Weights of a small sound classifier: held-out accuracy 97%, 138.6 epochs.
Rows from block 9, named by matrix and row number. Rows with one number belong to one channel. Each number is 128 + 24 x the weight over its row's rms, rounded and kept within 0 to 255. All counts start at 0. Numbers have three digits each. After the name is the row's rms in percent of the matrix's.
# convs0: first width-7 conv, stride 2 (model.blocks.9.convs.0.weight, 288x192x7), inputs 11-21, a 7 kernel for each
# convs1: second width-7 conv (model.blocks.9.convs.1.weight, 288x288x7, transposed), outputs 12-23, a 7 kernel for each
convs0.185 101:118100143104136103104137135133154123109115127119121094104116114100058098118120117111107108103128114099127110107119135105107132084075128156117097129100132120141114114129053066107095065111117144102077080115100130073068082094119129145
convs1.185 102:180159106193164133102133116112103144158147117133136117131119115092128120141154191081130139165110121104133140117126125146119118085126141140111118113104116105114107110123106102167155142142141114094111114123111123112109151115132092052146140118149158127137
convs0.186 105:143108090129139135108099125138128105107106080100141115116119158098115112142132104111141125150147127114137099113135153129120136139141127151142109088160114119086068099124105108153142120131143149120126076126128114085107116085109090094
convs1.186 105:132125110141139108066125096138123114161114128117130140168148148145121146111205143117126140137129121088148118110120101131123120113123126135122121108121144147138152138131094094131156139132139091105106102110108133147150130156130087106094113112119117150152
convs0.187 107:130122149114095110111165155122105090116109142145102106134119182112106138107109151145112103082090125135131126108129129141120094108089129143119152150111129134150160133121112110091103122104131110117105099142140126123125135157147125157
convs1.187 107:134132150142139112132113151101095137142120141132143126116132147120130119135155111089142146162121095152127117116129144125133136136127152127116105155123130129134142130121139166123127105144123101138113087143126112135139128093098130154142151128157146143178
convs0.188 088:083150120153133094112155157150157137164140098089129147141119088150164157139146102120134143137140155147154123154143148128142120128155152128133143142111097087108089102103110099099103140144105121112115143120108114130116121118102120131
convs1.188 082:116119131125120162126119112095099131139134122136132122121144143161187161065051113098165176125120109122091143127114149114140146120103119124146134090138132165121159142148142145153139187116139123117159116133165179169142107137114101143130079134114113130139
convs0.189 092:106120078104111122147120115114139121136137112131167148138156106117147128136106108143098118133141121113122125141129128146112153122129103123097065096103120126128136123137144160154120080124138124112113129125092107128140130113125146123
convs1.189 100:129125106172106089181130085136128151156134130150140154112119124146148091114172096127096144123140106149147134117111127107124125136074133162112132137161170143134152166132133130104111146136151126132127108125139125081143124065121080091122094124128137159127
convs0.190 099:118120109092094150138142146124091112127112132118126071102116137131156133139136164147147127122101121136140098128110075050074113113113091109132151138111132142151151167150157144113064076080103126120114148097100113117132145118118124123
convs1.190 096:121078147217164110134138131135132114128117131127139128112138141125132121169177143120116112108140188191118134146154144128157122120133148139141139129111097115138116130114145135115118114139151170177135139162131130152116134096147138148150153167179146126133
convs0.191 101:115108085139151135129111107138127102118155091160078090156151118120137137098133118066114128160113136137111109118118104127122118091129136094133120085129130136127114137141183146101130112112151174100148171087142169141115148161144142162
convs1.191 110:123084102142123146147148153125149126147162114129113132109117120129110135107120113064151117162131105123136121143140134103143115107118112120129123108113138151120143132145121154166126154157145155130144101140133146138113140150112103109114108102107106145133
convs0.192 093:141164159114189094134137156150173164157103142143144161158106114100128141081116140084136142140129131150098125147120140142155139128131140079119172060131142135134118112111153149152139145103174108119105128114095149130114101122121117145
convs1.192 093:109115155125148114148158116146133147175170128127134121118123130128131149073092128136133155135093128112111131124124139121134129112139128127126119130136143117121143130147088144096121182101126116089109129133152184152128167093089123163148126155126113117144
convs0.193 115:060102080117147129136119130130132132141132120162142130147149119132124124129129110112116123139128127130121116139129134141143152102111119137136123113123117126111128105109175155152127134126134115117111111135127109095111121118116122124
convs1.193 105:114121099144140113113082091098108124160141134138143129117114105158144136102115105104178143146143124142115097091085103122118128089107134171165172161194189168135123153157112138138126152179162090095123130103118105081111150129075131151093095103115095090137
convs0.194 090:139107171087148190142131119142130137146118087125139125129127141152066153154151121164138100128120138124135147113153133130131139139049129128142100145139131151143145155128118114151123142156137153119137093156120125183094188123135113168
convs1.194 095:104111096150133120137115132160139152153168130124138139128131137147096113147120110129145173176067131083151126130142113132105130123137121110133103115126131126132127139117108097151132115129136114131100118078125113150153152115133104088132119119117148151130
convs0.195 105:115164122134129129111135138143152138140150172148105115142139086073116130087127120100130141151084124117111089161114148144096106066136156060113136096121113081131104104140191169092150127108126187128108164136110175151114137165113135169
convs1.195 103:142123146175144153125157159129149132167155126151121141120127113142163154089142113112123138149116106135149140154128140110149111069118120154152103136179158163134157158150087141143111135126126135115110118120142165152094180139119082112118123140134126156159
convs0.196 099:035154029165034123090150123133139129144110122110134147158139140107148082127087147104115112102129123119120075145093160119145106122147100130111141124115139102146117125106112138102134112132129115118087121081109124144161101146118122144
convs1.196 104:094087073100106115127123082108124144134107138132115125118126114126122135145129128139161148141135123106124126126121111116144122152138123132161123117119128115104104118120108126140163161132118115119127118118128111140110145140181152152103136114148128118138
convs0.197 099:120148162128154149119154156130168165169129140150139122120102146155141133124137142163141130114111099114124123131099137117114131154125112087084121144102127117120122122119117107099115123136133114133156129134099092126109100103104110117
convs1.197 101:093108126132045150185113111142119105124098124130128153131124146107118132181189090111129113117117150133122129123123145135125136122126093089076115099124128131139129139161115134119136113087102101119123135119113157128139076129127102128113156144165154153166
convs0.198 097:159181141142151134138161165141134108102100118127132149150124145169175136103101074094165149149157130106143112133130109145142155158158135108083107127161137092105153146137129102071095160130133139123132129136135126106104111105095123149
convs1.198 095:138106144119067119155122105164142113099138130144120123120134132141118117121162110168151107103120146157129138123095134123131126102100115142119126097125122109110123149148139157150143153089151073123117115111112136143121083137136167113160148136143139128154
convs0.199 099:174139121098098126111148164181158153118110141155128118120149139145117154119130129113173145129121118140139109110130119094107151116107165148153140127143158186174143139130120137139130071054129187140109103101132137140084104111112098139
convs1.199 105:121124139104095125123121136144123150155138128132146116122144153116125089169118173114117122108159140143115105112134093115116124078121148113106136111148118106149142133114101115133128111132115101120138125117127126133102147107147137162134111141124138121124
convs0.200 092:123073202081171091127104119106137124130112145123139078155095100139109109122121117102146148134135136134120097118099126093105097146124102101146124110133135146136108143115130133169105126103146130087125124129098139154115182103123137143
convs1.200 100:148094107148111132111158138113144117159172132158126150132124107096131151109168133111182190153135127095145113120106127111133128152156110142113106102115148115121124133117092126116102120097108128128113094120089127139143092160110075122113116078126181187176
convs0.201 098:060099080101160140143111118121112127130125077121136126141126130110105112124159136127104123118117141123128112114120117138124117107123129153167140137119116130114121106116138111096094111101106108118125125135160130093119127137134126132
convs1.201 100:119110101133131098129085087123117137137113131149150133115118111160144150117126133110195137122132142144148108101087104126122128102094117149157150116163186181142101141119127157158115131170162109106118119101133128098111148126090116101107085105118100103134
convs0.202 095:071158150087129105134119137134132114118103140139150190160153108140163138139127127166137139127103146149124076134132109111106093146146120105152170159139143136107125121134121145120109126101107110154125140120126122142160116139165151157
convs1.202 087:123116098153135101126120115145105138096118116128134166112120121135164113136124126124140109114128129091141097114130121101120120103084130146121054127125126119140107138167138157118101120116137143165169150112181142106131129102140125141102130138137103095100
convs0.203 103:123104120155133111058117107123120098097064126138155126114110114121146116123134111103135144122141142136114137161123118136111117149135099114145159113141133172191166141129124102139146131110075101098125132092118120135127117148133161178
convs1.203 100:131105107087097120147137112082161112123164130147144128142125119096149106030136117083139142128137109119149122113108138118111131159129137129154144113084138126107111136125100142103118180110116106082131116130149146157154130165156128121097115137123143127158
convs0.204 105:125132119117110133135094101076100116128121132121129119117128143114101103108138137139113110121103114109113167137141105132135149115143140114140149139152144142143119113122066045069105129126157161128118149137132109120135134135122137124
convs1.204 108:138123134134128110091145123124127117122115146151144130129121120065113131115142125111124102129120136151136144139145160157146137086128148133137148150146131124128123122134157148139133119114135127133144130121109091108098106086119145164114132132137115075101
convs0.205 099:141154088158152095070153165172148168149128095118168150116129135133135078116144123113145135104125149117112109136082132139119136104149093099162127089147119105163135120124136097147168096102109124074112107099123094108103104090071098106
convs1.205 095:128171165144125114143173129145142128095131142139136133147132143139157123136142135106087045115151097116129132128139125146130125104112150135119084138129130131156125143164139107101112135088132107096130129092163159137154149124135138115088087160130143110103
convs0.206 101:096117111111129081115137137129143132093104104134093117150148111101122115139131133143112113098131112131088118138127136120161120153147150155120131107101105115124129136151068104129139149161142118097106110114124109107108110137151158147
convs1.206 102:127148129099103119115141095106075128097115107118120141137150145137143162100127129170136124152164130071134133136119140120102140138115157136128130101109121126169181185178151123147116147124127128133122139145154166144157135127136097126109131138107114129175
convs0.207 103:141109117137106084106118141152131096122135155132127134130136116117122127113079094139134119120111105095136139152133102135123140155151143127100058152087140130130113150169131143103070109156141147109120144107137097128123129138142158173
convs1.207 102:130122114112121141089100130164129110156143126146137171123135109076074125120133123142147104138125144105131130121124132104134125072093078121141128110095140140116123162168102114108116117137143125130109124112120109097112103095122092141138159116162155134170
convs0.208 097:165150118129094148123142119123117131142135138085098115123115118107144129135120127116131125139114133137125159134106116125139154161153166148155159154139134119110106067086035034046115135141159133132114125119115116152145149141135148141
convs1.208 099:134127126135145121107154141150130145141138118115107123139135125115125112120098080114090116116107137141134153145138157162162153124132099099097083111095096086106129121115191165165150128117135160162173153121105105106111128098093127133147124141146151116138
convs0.209 096:094086059131143172145127130115125132168170126144110101105101094135141120150152153105131144100129127145140092129145141135115122114132118175154172134139125139139126123150161157137115103083065138137108118107125119137146160157129101113
convs1.209 101:126131120104153159164094095118112140137117138136119103113142118146138107140179133103129132134122171179161114106111138131117108131133113117147204176138124120111084105094137148135128123160135086090097122118093105131088136158137112125139160148146145144118
convs0.210 097:192043130086134122049121133148140149129142081138142129128150122172112146135144130096131152146113124117117157113144140125098123156128132123137128062157114173143163157149135112153142129100129153093120095126145152169094135123128137118
convs1.210 090:120139160072145173120122081093094099117115105109116095116133112089120096102106158115124178131121117141120134122124115117100105125127140123127139128101115091114095136103121138140127139141113131116123155121107144146128153074172181146152169175122124136119
convs0.211 094:049189074149134094170140126139129133148134130128138099131110123130087132098129124131142137161123145139130115138101160087164086124109136101127106118116105119141113138128100152125150139123133123125122121139080123126117161115167117135
convs1.211 102:100093130115131112101116136141126132152136126129130127115109119132150152140113112127121141116104087116122115133126123122110132106121133132123150128132136114119128121094107111123122117105127144127110136154162139114070050082099081098174157125132166176149
convs0.212 094:097104138134142124112088104108115103125106142095106119132118126145143053117118100104132138092131119105113144142119124123131138153143065128137081106112120107097113139109121115159123088154123085131186126099181140135159150137111141130
convs1.212 100:081100110156148144122168147121113157144145137138135129142130126122154106109109129109189142155113163079086134122134122121136138135110131160094119102115161147139129145143159166103176141141187081121121108114121144159120128148117126125082137118093142132106
convs0.213 096:115132109130147131115106113088113141143177122099161144112104081100101097125161170184116112118135154139148102115123132106109099122134129157181188195141131126127140158150103115128131121103090109134116112114121101093104139129094097115
convs1.213 094:170148147195141114087121111143121110122088121121132144158135117152118074103125064074125104140141056110137129126120117133130127104099114115110120153139126129121114104086143154124122127129121123132157134114087121103110149150157115139134146140120135114112
convs0.214 109:115085082121150152128132148166179129167150129135151144140145123106113130129070050052137133152145150116168121117158145096096109131111138150122107105124113126107130131122115131157094095112100130124139100103103121125163162112111105115
convs1.214 109:125072091147112140148136138154140133155149136130115127119107110136099147080187075074143126152151109101183122121121124127136115132102151158149117132123104108110117101093103150155133117158127087139125149128131128096151149168146096178133118118151135126114
convs0.215 090:103143085140139093143127134144116121130130121129074149147111139106127152082129117146126156147127133121148137143129132171114122125155141065126109154157141107118150121130147098087181165094147146093130151110122173157130144132154115136
convs1.215 094:113092136103126132107124174117180155148184134140124131115114114118169132112150097099163151119115080130138129129118139110123121131122121164145121122139119133124131104115102155129104133144168138116145140139144165132113146142063079059118118128120116125121
convs0.216 089:139140112111120110115119130166159142151144118123099109142130153131124135143132164177115123113116116149156147140132093120110099142154153155146135176131132103134146141136108104058076085107133131117079100096123134100054072122126147155
convs1.216 096:114107116136141159151138140123136124128083144141141128113137155120126127153107131118135135166128114148132123143139134107116145141130131100116144129149145125142142137142126121127116107120160143165135134141155141092127145099070135165144152142135135163151
convs0.217 105:147173152107117162147116120118125134143118117152118107079153123096100127147160126081128127114127124131105126108106098112074090108135142152169147090140151134153147119134145136109134107124160119136128110097105113138147141154138127133
convs1.217 110:134093143107134146167102141159118122108084106113132106117157126127132087132107139142095098097119137116093094114141105127131119092116146087091110092136127102136128135122144128122118099120113106159121149136132119091083151127133106115140124123104134106135
convs0.218 096:112132095112084122100153144153136123165131130133126113143116126153155153133134118112124122139129135125124115133125133086119112111120108142136115123136162146149137121143136150160124112114153135113103098105123108132140146115140131132
convs1.218 105:122122196188119126149115103104114164141173111130144128112126125131101050112119147141129119097093110109115113123143118111139132123140166127111125130140129107157147144142123129123138139133151136143166109119128135147141135107159111139141128124086103119120
convs0.219 102:139143124116145143142122116123121091108077120127132126132155139130124109113116114106144136134123133134117141118154135143149147153140113104099101088108111116103100101107154167145127101129140139150129140125124149113137143133132135119
convs1.219 105:126143183160169160164133103141113140136111097116134130095109116153167167148167144137146144120112125156113144144144135104118127106093115134123118118113109106105106133135078115118078108117119102102129140112140118134138144131120125121135143131120140114125
convs0.220 096:113129130123099118170150157118127139129148102134108088067151082114108117126131131117147153141150174166159127123117107108091090140115135157172169144156158153148147140172089126112112096137115125133109126096103091088145143143131136112
convs1.220 100:182181160181171165184112138123122112141127125148139139115144122138120094091105169171175136128133154168128120138131131124124124109135151134134114123126133110116109115113121135124104121133160129149139135170151133143103144125103125148156182172133133144164
convs0.221 105:148160113129113113160134144158153133120120124121155109095129137128139082101131157149102119109130120117112133135124109109089115109149114126158154138166132123140145149156141108119100085088112126085124096110125160132125136119125144132
convs1.221 104:127112145108144141126180119131097092105111141147127132110154138097120135107160144128140096147145183162121145147133142114148126121151135120123162133100099114095084106118137094109136120152168117101114140143142143140088119092165168116098134141136168149099
convs0.222 104:069109069134124157137134133136140129135127126129144113150127110137120119138123114125112097114129119109118129128097109101134119085111102142137113115121132146121136128132145131128102114131140130121125129091118148140143136112107115118
convs1.222 100:130116116201184129149113116110098118172162116129127137114119119140138126075147139148136145110090107108128107099097128117120121113119147168098098145129140138130137164147115137153115148135132108118141150128122120082133154084098179162137106126109099101137